Rows from block 3, named by matrix and row number. Rows with one number belong to one channel. Each number is 500 + 25 x the weight over its row's rms, rounded and kept within 0 to 999. All counts start at 0. Numbers have three digits each. After the name is the row's rms in percent of the matrix's.
# convs0: first 3x3 conv (model.enc.1.1.convs.0.weight, 64x64x3x3), inputs 52-63, a 3x3 kernel for each
# convs1: second 3x3 conv (model.enc.1.1.convs.1.weight, 64x64x3x3, transposed), outputs 52-63, a 3x3 kernel for each
convs0.2 134:501501500500500500501500500500500500499598499503500500500500499493501500501499499500501500499467510500487499499500500499499500500500500500499500489498501500500499505501504499500502498499500500471501500500500500500500500505499501498499500500499497502500509500527500500500500499501503510502500499501500500500500499500499500500
convs1.2 178:501500500504500500505501501500500500500499496500483500499500500499500500497501501499500499499499499500583499499497500500500496500494501500500500500501500500501499508499500500501499490500493500500500500500502500464499500500500500500502501500500387496500558504547500500595500500500500500500501501501500500500501500500500499500
convs0.3 093:498499500499496499501503500500501500500500500502499504501501500500501502502499500500500500500499497501503505500500494500499479500500500516500501530500496494498487501500500504499500499500500502500430499499500500502501498500507500501498502513499497499522496497499494500500501500508500500500501500499500500492505507496500500501
convs1.3 106:499506510498500499501488494500500499500500500500500491500505499558500500501501480451499500500500500500497500501503501498500502499500500412505498500500499500500496500500499499498496500500495522501499506500500410499479500506500500500502501501488500405501499500500500500500500503512500499500498500491501503501499486501501503500
convs0.4 073:500500500500500498500500499502503500499502502500500500500502517499500501500510504492501497538504507509499500499498496494498497500436492500507564455500648504504503495499496500497496499439334501499500502500502500501502500500500502501500500504499473499498534504506500496502496500496499495495500496500495497502501499500500462490
convs1.4 066:504502501502502499495501501500500501502503500498498502561498500546499500500499500499500500500513505500514503497499501802558524842500513498499500500499495495481499499500497498498487500496498499500500499501499500501497496500500500500500500500500500479499492492475499500499500500501500521503501504500499499500500499500499498500
convs0.5 059:500500500500500501500550500494500480498500499500502499500499499499500500501501501499502503501504501481502500500498496500500500500500500494456461451480481469422498495419497500499484500552580499499499500498500499500500497505504500609500498493488501501503501504498502497499500500504499512535497614504499499498499500450503493405
convs1.5 064:497512523498500501502502508499500500499500498503500512500500488502500503503499500495472500511499500500498500498500501492504519497507530500500500501502500500502503500503505497498496499499478498471500500501497499500499499500495500500504511496494503502502494492500498500500501461502497488502490500495499461499506503471499407500
convs0.6 087:500500500500501500500502499500502499499500496500500500499499503482350499500498498499500499500551502502501551499500494500500500501500501496501470500500499502497497502500500506537499507497492499499499501501503501500500500501496534493500500500496501501561502500501491508501500498501501500500500501502499499500500501470504500500
convs1.6 066:503504498508500504499500497500500499500500499500497500500507502500453502500496500792502389507501404500500502647503499499505502495500500499498499496507508491515500499520506498498501499500500496499506501500499510502502500500500501499501537496496500501502488498495504500499503500499499498499505500496500500500501501493447480500
convs0.7 072:500500500500500503499500500501500500501500500499499499500497500503500499500496477500497497500500500522501500500500500499499500500502506509524546498641522499306500502500500501503501501496499476499500500499499503502500500504505500501542497505500498500497501500497498499500504500500501499500503500508500480509499498502502503507
convs1.7 085:501501501500500501500502532506500502501500497498501502500500500499492494494458494488353504500500499499500505498500502504497499500498496500500501500451498500502497495500500500500497498499500427500497394417501500549504484500500474493474501502496500500501499499497500500476458497498500496498471490516500499495501498500500501492
convs0.8 101:502501500500500500500500500499500500500500500501500498499500500439499513503488488500495499499493494503506500503500501509501500504502500501503501500546504501499502503500502490500500496499500501500500502500496500499499501501499503501500500500499572499501498500500500498502499500500500500504499498494567499500498508476517503540
convs1.8 174:492498500499500499500500500533501500585538482499501500500500498502503500504500500500505500500501500501500500494495499502500500501514501501500500500500501501500500500499501500500500500500500499499499499500500502500500501500517500483500499500496500500501498500500501500500502500501500500500506500500506499500501504500500500500
convs0.9 079:500501501500500500500502501500504501502592501511502500436501502661667500480499499500500500500500500503504502499500499500500503500500503496541503435498506494499503500494501500499497500500500500501500500500500500499501507503503500500500501501500498500500505501504501499500501503500501500500500500501499499501500500502500500492
convs1.9 069:495496498505500500511502500500500500499499500499501500499501499500500465498500499500500500500498500501500447485501500500500498502502503500500500499500500504671492500500501499512500506805498500515498500500497456501500501501500500502502500500500501499500502500608488471415500502500500500499500502500500499500500499500497499501
convs0.10 133:500500501500500500500500500500500497500500499501499500500500500500500503500500497499500500499501500497501500500500500500499501501500500500501485503500499501499500504509500505550502501500481499500500500500496500500500511506474505506493502500499500500500503501499500498505499706500501486500501500501505509663502509498501500499
convs1.10 095:492473499503499500499500499493496500500456497503403502508498491486504494499499499499499499498500500499500483492507439493500498494469498500506501501501500501499499497501501500499498499500500503497500504498492502504493507500495518497533494531499500536502500500499500500500552490525499500502502501501499501503501492500509363511
convs0.11 120:500500501500501500500500500500515500501500502497500500500500499500494500499500500499499500499497497500500500500500501501500500500502500521500500497499499499521499500497500485500499500502487500497498498500499499500500500498501504502496498500505503501510501500500500500500499503501500500501499500502496500493501492501499498499
convs1.11 141:501501504499500501500499500500502500508362517499500529500499501500501500501500498500521500498500508499501500499500499513500499504500504499501502499498501500500501500498500499500500496500501502500500500500500501500503500500500500500500500500500498500499456497500501498499500500500500525503500500500500501481500500500500500503
convs0.12 116:500500500500500500500499499500500500500500500500500500503524501500498500499506499498500499500500500501500500500500500500498500500500500495500494498499501505503499499499496502500500495487493499499500500499500500500500500498491501518695502500500487512504615501481493500499500500498501500501500503500501502500500500494500495501
convs1.12 111:507500500485500500500505503500500500500500500492499493506500505457499500501500491504498499501538668500500526494507493518503502502501498500500501500513500503445515499500501497499498499484498506501500499499516501501501500500500383499499494494499497496492491498500526500498501501500490484500500502497499500500499500509458498487
convs0.13 095:496500500499499499500496500502478500498501498497500499500495500530503389498507502500501522499500500489500499500499500500499499497500500500507501496505500501499499501528507500501503485497507497500497501500500500496500495500499497528499489503499568508499488503500491498501501499502501498659500500503501500498498504497500499500
convs1.13 089:504510500515500513520479500500500499500501500499502490501500505507594584500503526500503498501500508502500500499502489486500497500499498498499500498500498467498494500501500584501549501499499500499504510494495502494488500499500501500499500468497525478499497501498496505505554498500500325500511478499500501500500508500499496499
convs0.14 096:500500500500499500500500500512565500500492501498499500502631521501500499504500500500500499507734500508505502500500500500498498499499500500500499500504501499530500450499496497500499504601501499499498500500500501500501506502500499498499495500499503501504501500493500499500500501499498501500491499499495496501501500495504500500
convs1.14 133:496494500476500500499497501500501494502501499501407496501502563488500501497500503500501503476498500500500499546500494501511505500417500499500500501501500500500500509506502500500500498488499500501501499500499500513501500499501498500500504498498500499501500501500500494501497488502509499500500502497500499500500502500499501499
convs0.15 098:500501500500500500499500499500501502497500500499500500500502511526560619500500191500499499500500500500500498499510501500505528500500504501501501502502500398694395501500500500500503510506499500500499499501516505506502500498500500498497500515515498495499499500507498500495496499500499500499502510500500500497500502496496522626
convs1.15 106:499501489473500501497503492501500499505446753501500506500486507499471500516489516485506497500500500499495500500501483483481490502497498500566500481449500500498500500499498501500501499500500432499441501501501500501491539588511500494500495503498503501499502499492500499501499416527505501498492502498511498524501499495496496498
convs0.16 078:500500500500500502500500500500501502499500501499500507499500501507500410499500500501500493502498500502502502499503500499500501499501503496496424501502240493500497499500505499501470502497490499500498499500501498498449499500499480501500496497500522498497500501501501499500500514500501512500501502505499501493495495497504530500
convs1.16 167:499500499500499499500500500503475500499500460501550500500500501500500500500500500607501500500501501500490500500555503501519499501500500500500500500501500500500500499500500500500500500500500499500499500499500500500500500500500497499500500500499500500500500500500500500500500500500496500500499500500499494499500500500500500500
convs0.17 107:500500500500500500500501500499501500499501500500500500493445498500547505499500489500499484468339501499501500501503501501500501501466500500499500500502492497513505500492501501496501500496492502505509500500500500500496501500500503498512505498501502500493500491585496502500501500500500499501500500501501497499503500503505499493
convs1.17 083:500500500499496500493499494500499498502500500501499506499500501498500520500501500497523516495500501495499500505513497499499495500501500500500502500503500500501503500502500500500505500500500500510499501500499503499499497501501500490500499500498502500500499499500503500500500495500499498500502500499502500498503498487505502496
convs0.18 075:500500502500501499500517500499500508500500501500500501500499500497524502478499500503504502500475499496480500500500500500499500499484500493499491497498486502500502499498500504500515503634500500500500499500501501500501499502524495503495503498501514503500531426498504534505503500499497500499500575501497498499530507500515505499
convs1.18 064:501500505499571500332499500500499500502502500503500487502500500503500504499497499502502500500502758500501500495497523500493501500522502496498500498498500499494500500502502500506505500500498504501501500500499515501516500500496500502501500500487506499585500491499499500507496524502501500502510573507500500500503504497499500500
convs0.19 102:498500500499499500500500500503501500500500500501544500501541586501499586500504532497499548490500523397500504500500499501500535501500600500499470500499500501500510494500501498501504448499500503506499501500500499500500501502487500497500500495500499498499501499502499504500500500501499501499500501499533503499502500498501499499
convs1.19 089:501499500501502503499500500500500500500495500499497500499499499499487499500479500418481501437417465497498500255500640358500553501500508500500500500500500500500500500499500500379500500499499500500499499500499500500501500500500500500500500501500500500500500500499497500500500500500500501501500501501499500499500500500500500500
convs0.20 080:501500500501503502500500494507477502501499499500498493499498500486500502492500499499501500500500501521501499500501500501500500500500500501622501492469497496497500495568498652504623479501493497498497500500501499500500503502497500503489501500500494500499503512502497531500501501487505500500499501497500529495501504497500501500
convs1.20 083:500498499501501498500499503500500500499500499506510499500502500500500503499500502500499503499498501499500423500501502498496483500499438500500490499478490498501499501500500498501502472522498501500498498497497499502497498501500499501488499500503488499500472500499524514498498500500501500498501499497500496497500500500514500500
convs0.21 097:500500499503500500500500500502500500501501503501500500500499500502500500502500499500500500504507502500525428500500500500500500502498498445499500490495497500432505502502501498502505500500501500497498500499492495496499502499499500500497503542495489502505499478504500728478500501504499508500505504524499495500504500500500500498
convs1.21 117:502500500501500500500499500502500500500490497502495499501500501500500500500500500503501500504507500500500501501501500502512501500501500499500500495488500500500500500501500500500500500500500499500499500501500500537500501500499500500500502500500500500493500501500500502500500500498500500499499501498500501505499491500499486492
convs0.22 083:500500502500500500499500501499500500503499497500503500500499496500501500500500539503516499498498365502704500501500500503500500502500499500501513500500499507503552500505520499501523509496499491500504499500500500500500501522534502496479496471502501499505468500497505524501501512495500503506501500481499498557500501498508494503
convs1.22 075:502512512473451504494490500500500503499498499536501499499500517498500539504509548313490495503508500499497495498504502498507503497501500500500500500501499509503507501497499500499498502501501502501500510502500506597507383500500483488497500498495501497498500500501501491501506500490520499492500521498500500500501498500505497500
convs0.23 074:500501501500501500500497500500500498500498743500471500500501389500502500501501500501500500499499497499499497500498499498497499500500500509500345503609445495496492506499502510573500498332497500500495500501500500500498501502501523569503502498500498498502498499502500500504500500500499502496500504489494495500501497497500500500
convs1.23 088:497499502501501520500501502500499500500501500500500500500497500500500500495499502500500495500487573499503501499500500500466493464473480500500500500500496499502496500500506498665583480498478500500501497450508513499500500500500500500499499500486500500500495503563534464409500500500497499501498500520500500500468500499499457499
convs0.24 087:500500500500499500500500500500500501496500500500500499502501501498495500470495499497489500507512500501523500503501501502500500500500500500500500499481499499503499500493500502500502498501496500497500500503500500500500500500501509503500505498500500501500503499504499500505503501500500499500501497500500498644510429498501491503
convs1.24 081:513527515497398422490500500500499500501500498500493501507494512500500502501500501510558501500509523499501499496501497501502501498498500500565499500499501504500500501501500499504502500499501496446497497484500503500503501497501498656497499507501500501501500485499498497487502500500501497493501500512501500488498501503487356438
convs0.25 089:499500500500500500500500501500500500500500500500503500499496501499500498499500498498501500498497498504497470500557500500532500500500498480576520500506498497498493501502500501567499499523499500500500499500499500500500503501489505497500505499498500501496500494500500463504498500500500499487500501502502481515503496503499500489
convs1.25 078:516515501524522502566500553500501500500498498501499500500497515497500500500500499500496500500501498500500499500501503501307498483444499502510500500503500500501499500502500500500497498500499498512501500505501500504503491497500483361497499501499499500500500500499501499500501465497503496497488500500500499500514500505500501501
convs0.26 095:501501500500500499500500500500506499500499500499501499492498500501500500500517546504505502498501501500499502499498500500499500500495468499499500502501500500495500491492500510757490498409502500501500500500500500499500501500500499501500501523592500496501496501500551500501500499496496496500499500496498501499500511501501500500
convs1.26 070:501495499499499500501501500501502500500501500494500498503501499501500500505498503502501496500578524500494499504502500507494495502501505503500499499496495498492500500357498500497396500500491497500501500501501501501500497500509503500502497500501478438500500501560498499500500490500502487498506500502500500501498498500501525505
convs0.27 126:499500500500499500504500504500500499499498500499500500500523500499497500500500499499500500500500499500492494500500500500500500500502500495540501500501499494497497499500498496499496498471491499497482495500503500460501500497499502501528495491470500501500516503501499499501500508499500500500503500501517500501522500421501498508
convs1.27 081:502505488500501503501501501505505502500564502494502539502500503501501501501502502503501500500505500500500500501508498500501500499502500501503499497500500500499500499495501500500501500500500502503504500504501500499500508501510497493496495497499500498500499500500500499500501501501500500500500500500504501500500503502500501500
convs0.28 114:499500500500499500500505500500501501498500500499499501498499498501500499500497499502500500500500501500501501500500498500500499499500500547501501500501503498499525500500499500500500498499473495497499497493500502500497502506498506534500499499468503502501500501499498501505500499500500498500484499518499500501500489501501500500
convs1.28 104:501500501500500500500500501508498444534502784502499503500468499500498499499482500502499500500500500500501500497499501500500500500501499500499500500500500500500500500500500501501500500501505494500496498499505499522500500502499498500499500500500500500500501500500500500500501500500500499499499500500500491501501500509500500500
convs0.29 097:499500500499500500500500499500500499502484499500496500500499499500500498500503500500500500500500500499491498500501499500501500500500501500492502445493500504496502499499500506600499504559500502498495498496500500500500499490500500499499502500499501502503499502499500519500500501498500501500498508487501571491500587486499500501
convs1.29 111:475500499496500501499499505500500501504499498502494482500500500503497499494500499503494493500500513500506499524506500500495477500499499472500496507521502501499500503502503499501501501501500500410499497515502507500500496502498500497502508529531506501502500500506491502503499558514502499502491500468500501501501499481501516519
convs0.30 079:502505500502500496500500500501500502518506502499500497500503500503500499499496510499502500501500500500501500499499500499500501500494500506432499499498503504476504500500501501507500471371499500500500501500500501502501521513486521484500499519498500492501501501608499501499500499500502500502501501498552501398504501494499500500
convs1.30 071:499499499500478500502496494500500500502500500498499500635419503502499503534500501500462500503500499497500499488502498491456493504496496552500518554499503501500501499496501541488497493506500503500501501463500500503504499499500500500497501499493498500499553502498500489501505500500506498492507498500500501500501501495504499497
convs0.31 078:499500501499500500500500500500500499507500499500500500502501500499420499502500499501499499501499503490629597500500500500500500500500500515471499506500499502500573501500498501501500507506682500500500499498499499500499500496501502502502500500501499500504490501501499500481502502499500508501499500498500500502502505501500504500
convs1.31 119:503494500499289500502500500500501500499500498501500500481500502412500509502547534581499500542508501481474500515492500500395499500500498506505499484505500448509521496463494484472497474500500501500501501502499509513495499502499500500500534499496499499500505500503500498499499500500498498498500451498500500500505499499501499500
convs0.32 109:500500500500516500497501500502500500500560531500500503503499500470498499337499496500504511524500500501499500500491501500500500499500500515499509502499500502500503499502509499499496501500501510500500500499500501499500521570497494506498503478499499502500500501500500499497499497511499497515497501500499520496548492499516503501
convs1.32 061:502501485499502491502503498500500499502500500498499499503659499504500499502500484501508502513500502501500499499496495500500503492500501499495478502503501500504500501500500500499501500499498499652502499500500500507500501498500499491501500497430501443499501499500500501500500503502500500493501502502498498500501511505476495499
convs0.33 111:500500500500500500501500499500501500501501500500500499501502501496499498500500500507499500499500500499500500501501500504504500502502501502557563490499556666498298501500498500500500504512501500500500484503489636500751500499500501499500499499500500500501500500500496496499500500500500501500500501507508498500503501525506544495
convs1.33 096:500499500500500500498497494493521456574515523458491500500500500498500500500501500500500500500499501499499499500501501501500500500499500501501501500500500501501500500500500500500500499500500546500508513498500500500495500501505500500500500498500500501500500500487501498473504508498502501513501500500500502488497500502504482500
convs0.34 106:500501500499500500500500500501501500501501500500498518501500500503502500506499500500499500500500500501543500500500500500500501500500502501385499500375490501571500498497500498537502498499498492500500500501500500501500500501502500583498502500500500512500509500497499500501509500500496500502500377480500511495500500502501500499
convs1.34 107:503501487499550502500501511500501500500501489499502498501564500533514502503499499501437434500497497498491503499459446500500500568500504502516499504499500501472500499499503500473502500500499498481511500501500501499499498474500499492497500499499516515500501501495499497477499500501502492499504501499502499463498518500498503502
convs0.35 047:500495499500498500500513500501501502500506501500504500517503503498501506505517523499498500504498499498501500501493500500502502491500501405556507500496494501495494490498497504494456499491497503509501500499494500499498501723502505707502507504500491501502492500504499498500549492540498498501494495501499499503504499502498501518
convs1.35 022:495459501512512504504502505500498497498498496501501498498499504495490500494468499501500499504500494502506501490474498491500495480504455500503504500502502502506490511503520509520509504502506500500499495496500494497500500499501500497499510496500500498500500497502503495490499500501505485503500482515501506498500504498500503491
convs0.36 112:500500500499501500500498500500501501500500499499500500501500499501500499498500500500497500500500500500500500500500500500499500501500500500499500501499500501503500500501496513500500501500500495500501502495500500496500500526500500508499500500500500500501507500500507500499499499499502495500500500485499493487436859504510490500
convs1.36 104:500500495501494496498501500499501502499499429513558500501500470497532503500505500506478501499491497501500500492501500498494500500498499502504504502497498500500499500499496500500501500500500493497500502538496474498500500520493499496498500491491500498499505500501501505500500433505495478534523481502500519501495506277500491523
convs0.37 090:501501500500500500500500500499500504501502497501501496498511501499508502495512503520503500527499500535499499500501509500500500515503501500501498497500507503501499535502502507500501409482491502502500502500500499518500501499504502498592507499546502497499503503500497497500500500500500501500500500475506499503527482501500483498
convs1.37 076:500501502492507505548973535505500500500500499500500498501500500501501498499501500504504500505500500505498498501502500503501500497499500500500501500500500500422499499500499500500498500500499498501500500501501504501501480499500500500499468500500500501500500503500501507500496500500500500501499501499500495499501499499503501500
convs0.38 131:500500500500500500500500500501500501501490498501502501500439500500502498537506506500490497500500500504506501501501501500500500512503501503569500502500492499500500524516526468287501500502498501487500500500499500499500491500503509502500494499501509505491393498500499500498501504522500500501501500500493500502505533501497498498
convs1.38 057:470487504500499500507502510500500500498499500500500500500500500499500500500488500501500500499499498505500476500505501501501503498500495500500500500494500499501500500501503500497498504926511500499498519500501500390500500500501500500500498500499500498499500484503502497740501501500500500500501500504499497498486500500501501500
convs0.39 077:498491500500500500500493504500500500500499497495494502500500500499469502459498494501502500498499500500500500499500502500501500500500499514483501502527501498543444498500499502518491500500494499500500500500501499501498496503497519500499510500544501501509499501496503498500500514502494669500499495500499515500501456520501501501
convs1.39 071:500500495500505491499504478500489499497500501508497499478569500513518498518501498495500494500499500498506499499486493499497501501501523500501492500508511498498502499404497501498510521506513500498501497500495504498498506501499502487497500498502495501500502501475498498499501499505500453500507472520503502501509500500500499489
convs0.40 110:500497500500499500500454502499477499494500514499502501502478498530571504500500498636501500502499499531500499500500500500546501500501500489495493500505504500499500500509496500499498500494500502500502502500500500500500496516568503506504498493499516499496501501500515505499502500486499500500500501500498500504454496500499502500
convs1.40 107:546992501507511501461395503500500500500500499500499498500500500500498499495498499502500491501530507500500500499500500500498497502503505500500500500499500501501499501500500500500499499499500500500500499499500505502503500500500500500500490500500500500500500481500499485494500500500500500500500500500500500499500500500500499499
convs0.41 111:500500500500501501500500500502500498501501499499499497515501501498500499499498502499499499499499495500501500500498500500500499506504502501468500500467454501500490495490480498526553502243499501500499500500500499500501517499491500520504500500498479477501500704500500500499498530501500501500501500500499499494499501500500500500
convs1.41 083:475498500493499508501364511500503500500500500498505499499502499498426502500408502500500497510514499502533507496500501495362504517512523500497519495480500512509500500481500501517494547579509522499509475493501499457496491500499500503501508423499497498496498539500499498484511500500500510502504434499500499500499501499499500504
convs0.42 101:500500500500500500500500500502500495500501500500503500502497706499475500500500500501500499498500500500503503500493495500500499500503503501539520498510499500522517501501495502504510493492409498499499500501500500500500499500498501499508502498497500492503502492499521511519496501500491704499495496500517487502498500496500498500
convs1.42 055:518507504503504502528523502500499499500500499501502500501497499500500497499502501505504504499601498500504494606535497687532503481497503501504503514504507423500502501472501501503501501500498505499500505500507491497504471495498501499507501497501499500500501500500482495501491492497500439499509498499499499499563500501502500524
convs0.43 088:500500498500500501499500500500500500500500451500500500499500501499500501501502527500500500493490464500499472500500501500500500499500500508505499520500440500512525500499497501500495499498500523506501494497498500501501502500501498480452501501501500501503501502502502500497500498497500500501500501476502498500498499579501500500
convs1.43 094:500497478500500500500547501500500499500500500490501501505500500528501499503502499495495464500500499500500500500499498501501500502502500514516502502505500500500500500500499500500500500500500499500500500501501499501501502499500500500500487499500499499500499500500500500500504500497500500500502499500500503500501501500500548501
convs0.44 086:500500501499496501500499501497497501526501499500500445497438453500807503500487499500501500501503500481501500500500500500500500500499500500503502506539466503456482523514502429393440542503569500500500495500497503499500501495503500504519500500503501501501500501503503568503501500504493501501499500500496500495500499502500513500
convs1.44 071:500498500488498500494478497504500508502500500500500528500501500499499499500500502495501501497500497499499498505501501500500501500501514501501496498499500500500502503514499500500501496500493500505500500500498500498497500500501500501499501499499500501441494500481500501503499500500544399499513303578501502502503499499593502500
convs0.45 119:500500501500499500500500499500500500501500500501501502500500500500490498500495500501500502500502500500500495500499499500500500500500500508500500499500503500499499500541497506498498493521498500501446500500500500500500511500500499493499499496498493500500494498499498500499499535500500821499499595500501503500500501500499503498
convs1.45 126:498500499497501502499502500499498500500498499502498500499495494500500500501496502500497499498498504499497520499500500500500501496500499499500501497498502498493469498501522500500499474441501508494507534498500516748507500502499500500488499499493501493500501502503499505502500498496496493500462538501500495480499493499500492489
convs0.46 099:498500500499500500500500500502501507500500500499504504498491500492498499425426500500500499501500499498498498499498500500500499499500500490399523499512513512507510500495513498499498784500458502499500500500500500500500500502494501501500487499498500501502479501501502501498499498500500500500500499500418436496499500500498507502
convs1.46 080:498413500499473499496487479500500500499500499499500502502500499500499499511501500499513500489501502499499501483472499500483500496501500489497501493495501498500495500498502500500499500499324499501504497502548491511554505505500505500499498501543502495501503504505501496487500500489499504492490500496499499496501500503501498501
convs0.47 111:500500500500499500500499499501500500500500500500499499500500502500500497500500499500500491500500499504500500500500500500501502502502500497499500450448501530499502499500499502502500500505591501510498536506506487489503503500500498500499499501483500500500500497505500498500500500499502503500501498500495500497503503499501513510
convs1.47 070:499500509503500497500500500499483497489590501514500504504507503501502497500501501502501502494500500501502501500499501500500500499498499502500500501501500504501500502501500500501500500500498500492478499518496511499500545500502500500496490499500500500503500499499501500500496503500504506500500499500494486500498500498502506486
convs0.48 053:499499500502500499499499501500500502499500518510502502499498500499500491499500500500500500500501498501497500500497518505500501500500500518526448499493510516499505500501503497501510566497501500495500500496499501500506500499503501500499501519502499498499499551505499501493499501499494505499497511500487498485506502500494504498
convs1.48 012:499500491497500511499496501499500501503500500501495500539500505504497499498520504499493501499500500500500502498508500500499500499491500502500499502501506501500500502504504506501500502501502500509500500501501500500500501499499503500500497500502505500496502501501500501500498504494500501500504500501501504502502500498501500499
convs0.49 129:500500500500501500500500499500500500500503500497495496501501501500500500500501504501500501500501503499485500500499499499499500500500501500534524500512501500432498499501492499500500509501496500500500500500500500500500498501501503505500499500500502502501500501503500500499500495499505501499500499501498506500503500501500500502
convs1.49 199:500500500500500500499501501506502511502500500499500500499499500499500500500502502499500500499499500500581498499499500500510500500489500500500500500497500500503500500500500515500506490500500499500500498500502499506500500500500500500500500500500496500500500500449499500500500500500501500501500500500500513500500504501500486499
convs0.50 183:500500500499500499500500500500496499500500499500499499500500500500500500500500503500500500500500500498500502499500499500499498502500500505500499497500500485500472500500500500500500500500500501500499501498500500500502500500500500500500500500501500500501500500501500499508500498500500499500502510500499498500597503500498522501
convs1.50 144:500500501500500500500500500502505501504492459473500482504500499502500499500500500499500500500500502500500500500500500500500499501501501500504508500500500499500501500499495500500500500500500500498500449498500454501500497499498500499498501500474499500501500501500500500500502500500499501501500500501501502480505497511499490499
convs0.51 102:500500500500500501520500500500500500500500499499487476500499485501501501501501500500499499500476480500500499500499497491500499500500500467420457500500501507500499500498498501499500517501500502501502500500499500500501497499500499491500500499498499500501497499496503520499500499499500540500500497500503466501505500499499500496
convs1.51 174:499500500500500497500501497500500500498496499500499499530500500502515542500500499498500499500500501499500500498490501500500500500500500510500517502500501500500500499500497500500500500471500500699495500500500500504500520500502503503526497501500495500456506499500500500501499501502499499498500498500494500491500500500500500500
convs0.52 105:500500499500500500500500472501500499499500500502500500500505500499503500501500499500588501500500501545500502500499500499502500497499500500501500504501508498517500428486501501500500501499500499500500500500500499500500499502502502488500500500498496521500500505507498497513503529498500560499502499501500501517501487496491499500
convs1.52 070:648470499533517539500407399500500500500497498500500499500502500500500500499500497498500494501509507346500499534501503497479406501470493500504502499500500501502502484485471484487450497501538499500501499501501496501500476499500500491501496721500500500500506500500500500521502469500499499498492497460499501500499500486500501501
convs0.53 110:499500503499500500500494501500510500499500484500500499502500500500500500495500455500500500500499500501500500501500499500501500500500500491500501493486506502500503495499500496500533502490580500502495500500500501503500507503501499498500500504507500493502502549502501514503500500500499498492500500500495455502500462502502500500
convs1.53 066:500504506500499500500501516500500498500501498499499512501500503499500508500505500498501500502505504500504507498499501499500501500461497500500500571499500497500499501510502500506506500501500500493500500497500499501493501500500493494497493496499494486496496499500540501500500498501502500500731500559498499502476500508500484498
convs0.54 079:500499500500500500500500498500501500500501499501498489500495496499499500500476477500500501500500498498479498500499499501500499501500501499494500501499502499423493499500499497499492501523500517492500502500503499502500499501501500501499500499539501500502500502500502501499500503500500501500494543502500499500506499497499494503
convs1.54 073:500501500502500500500501500499482499499501501653495507501500504500500501500500500500500500500500499500500499500502500501501500500500501524500499500497500498500500501501500500500500501500500500499498507500499514502502501547499500500500500500500500500500500500500500500500500505500499500501500500500500497526509508593501499499
convs0.55 066:500500495500498500501513500500500502506500500508500500514503499517487500499500499497506500501485497501528500500500500500500500500500499508410511495496502486499497496498496489514508478604508500502502500501501500502500502500517502501495500500496506499500490499500499500486499499498500522505501500499499620412500545502500501506
convs1.55 061:506496500501498501520494501500500499499510500475500500498500498501500518498499504486502499472505500497417498501498498499497504497499495499501501498500500500499502498500503504511500500500491505501500501503496513502499500499500499507501499474496499476499481498502499500501500500500502494500490500500500497498501495499500502499
convs0.56 057:500501499501499500500500501501499501506553499503503499497499502500502553501501559503537516500500514498495496499500501497497499500499499543550532473496513500418499500505500505500509412349500499507500496500503503500500499355501486410405497476499503500501490497508503501505511560500500498500500499499566501500513500500507500499
convs1.56 078:500500500501500457502162426507502515498499503499500502498494500500426470497498500501449491500500500500501500502501534516500500501496502500500500497455499496484491497492500499500497491494500499499500498501500500504501488499499500500500500499500499499500485484499497494493526507500503500504502504502498514563500500501498498500
convs0.57 083:500500500520500500501499501497500500500500500500513499502530501498500516469500507500499500499499499498500500500500499500499501500500500394709501500500513508500498483519501537500500505500499501500500501549499501501500500501492501500512502497510501500500499493508505500503609499500499500504501626500498499430500392501501500500
convs1.57 065:544502499500501500498500500501498499489485501498506499500501499499483500498475501503547500502500486500501499535454500496501500495500499490501500481482461498506497500511498501537564501500504500500494407497494499499502494498501499502500504503500500487502500502501506501517495500499502483499501498500500502494500496503500499500
convs0.58 132:500500500520500500500500500501500501499501509499499484497500500499500502503501500498500501492499500499498467499499500500500500500501500500501499502474500500500501501502490506502503500496501498493500500500500504500501500500500505500496499500498500503500502500500545539500500500500499506500509500500500501499501497497496500501
convs1.58 168:488499500499498500499498501500502500500499507500501501484508499502512500500500500482501500503500500499500499502501492479500489500503499500500499500468499502500500500500500498499499500500501502500501502500500500499499503500500498499503500500500499495458500499500502500500499500498502500499501502500470500500498499500500500507
convs0.59 118:500500500500500499500500500500501500500500500500503501655598501485457508498499500490494500500500502499501500501500496499492500499462500487457499513508499500500500501500405501500497496474499499500501500492499500500500500500498500501500497500500500500561494501500498506499511500500501500497500500498503500500500499501501500501
convs1.59 074:499521498499498500500502503498499500500500500500500501515500500500500500500500498500500500500505502500500457500515668500514496500499499500500500499500504500498500501501501500503515500500501500500500500500501500500497500499499500501502500501501502500500500500501500500484500501501500500499500497500500500499499497497500499496
convs0.60 084:500499493500500500500500500494499467490500499519501501502813309490500500499499500499500501487498500498494498499498500501498500500499500618500333498500492500500500501500498514528488379509496501500501500500500500499500496500504500501500499502502496503496501501505503500499500500499534500506499500496500449499502557499499501500
convs1.60 067:462498504442486501496496498500500500501501500500500500502501500501500499500503500501501500499498502493500500495500500499501500501483491500500500500500500502475405498497500500500500499500500500500499500502500503500498501497497500501500499555500501501499498500500464501497502498499500476499499502500498499500498500517500499500
convs0.61 119:500500500500497500500500500500499499500500498498489494500500502500493500501500500500504503501500500464456500499498501499499498500499497489495500499492500496501493501499501501500500501500502501479498502500503500500500499499500499500502490500499501501495500493500482482502498500501500502500501500503488499424497492474490499499
convs1.61 110:500500500500499500500500500499499500500500501516503505501498500500499500500500500499556500500500500500500500501500500501500501500500501501500501500500500500500500498499500500499500500484500500554502505516500502618500501497501501500500499500500499499500500500500500500500499477499500499500500499500492501506500556520499499500
convs0.62 098:500500500500500500500500500500525501498500501496508499501513536421502500497501502486500499500499498501512502501500499503500500500502500507641522506495498495495502387500500497500498603493496500496499500572499500500501500507516498500499500500500500502502502504500459501489486482501499500500541508500500498429500500502499498497
convs1.62 090:496503500500502501497498499500501500540500499502503505500500500500500500499499520498500499500501505506506509498500500500498507500500502447475542473498495454500499500500500500499498501502500500500499499526500510500500499498500500496500501501486496484497500499490498500500500471489502481489488489499500500500520501481510502500
convs0.63 091:500500501500500498500501502500503500500500501499500498499486484499499498501500500500504500505500496500479500500500500500500500500500500500502500497503503500500500498498500500352505533689511498500500499503494500499500517500497500493499507499501496503538493501503501502500501498507501503510502501500504500500501570500500508500
convs1.63 068:503518508469497500496473495497510498500498577500501507509500500498499498497500500496501502501498499497500485501499499498500500498508502492497502500500500502501500504500501500501502500495500497507497501645497500500500506509503497497510502485471503500499500500497500500501501447500498491503491497480501501501500500499496502568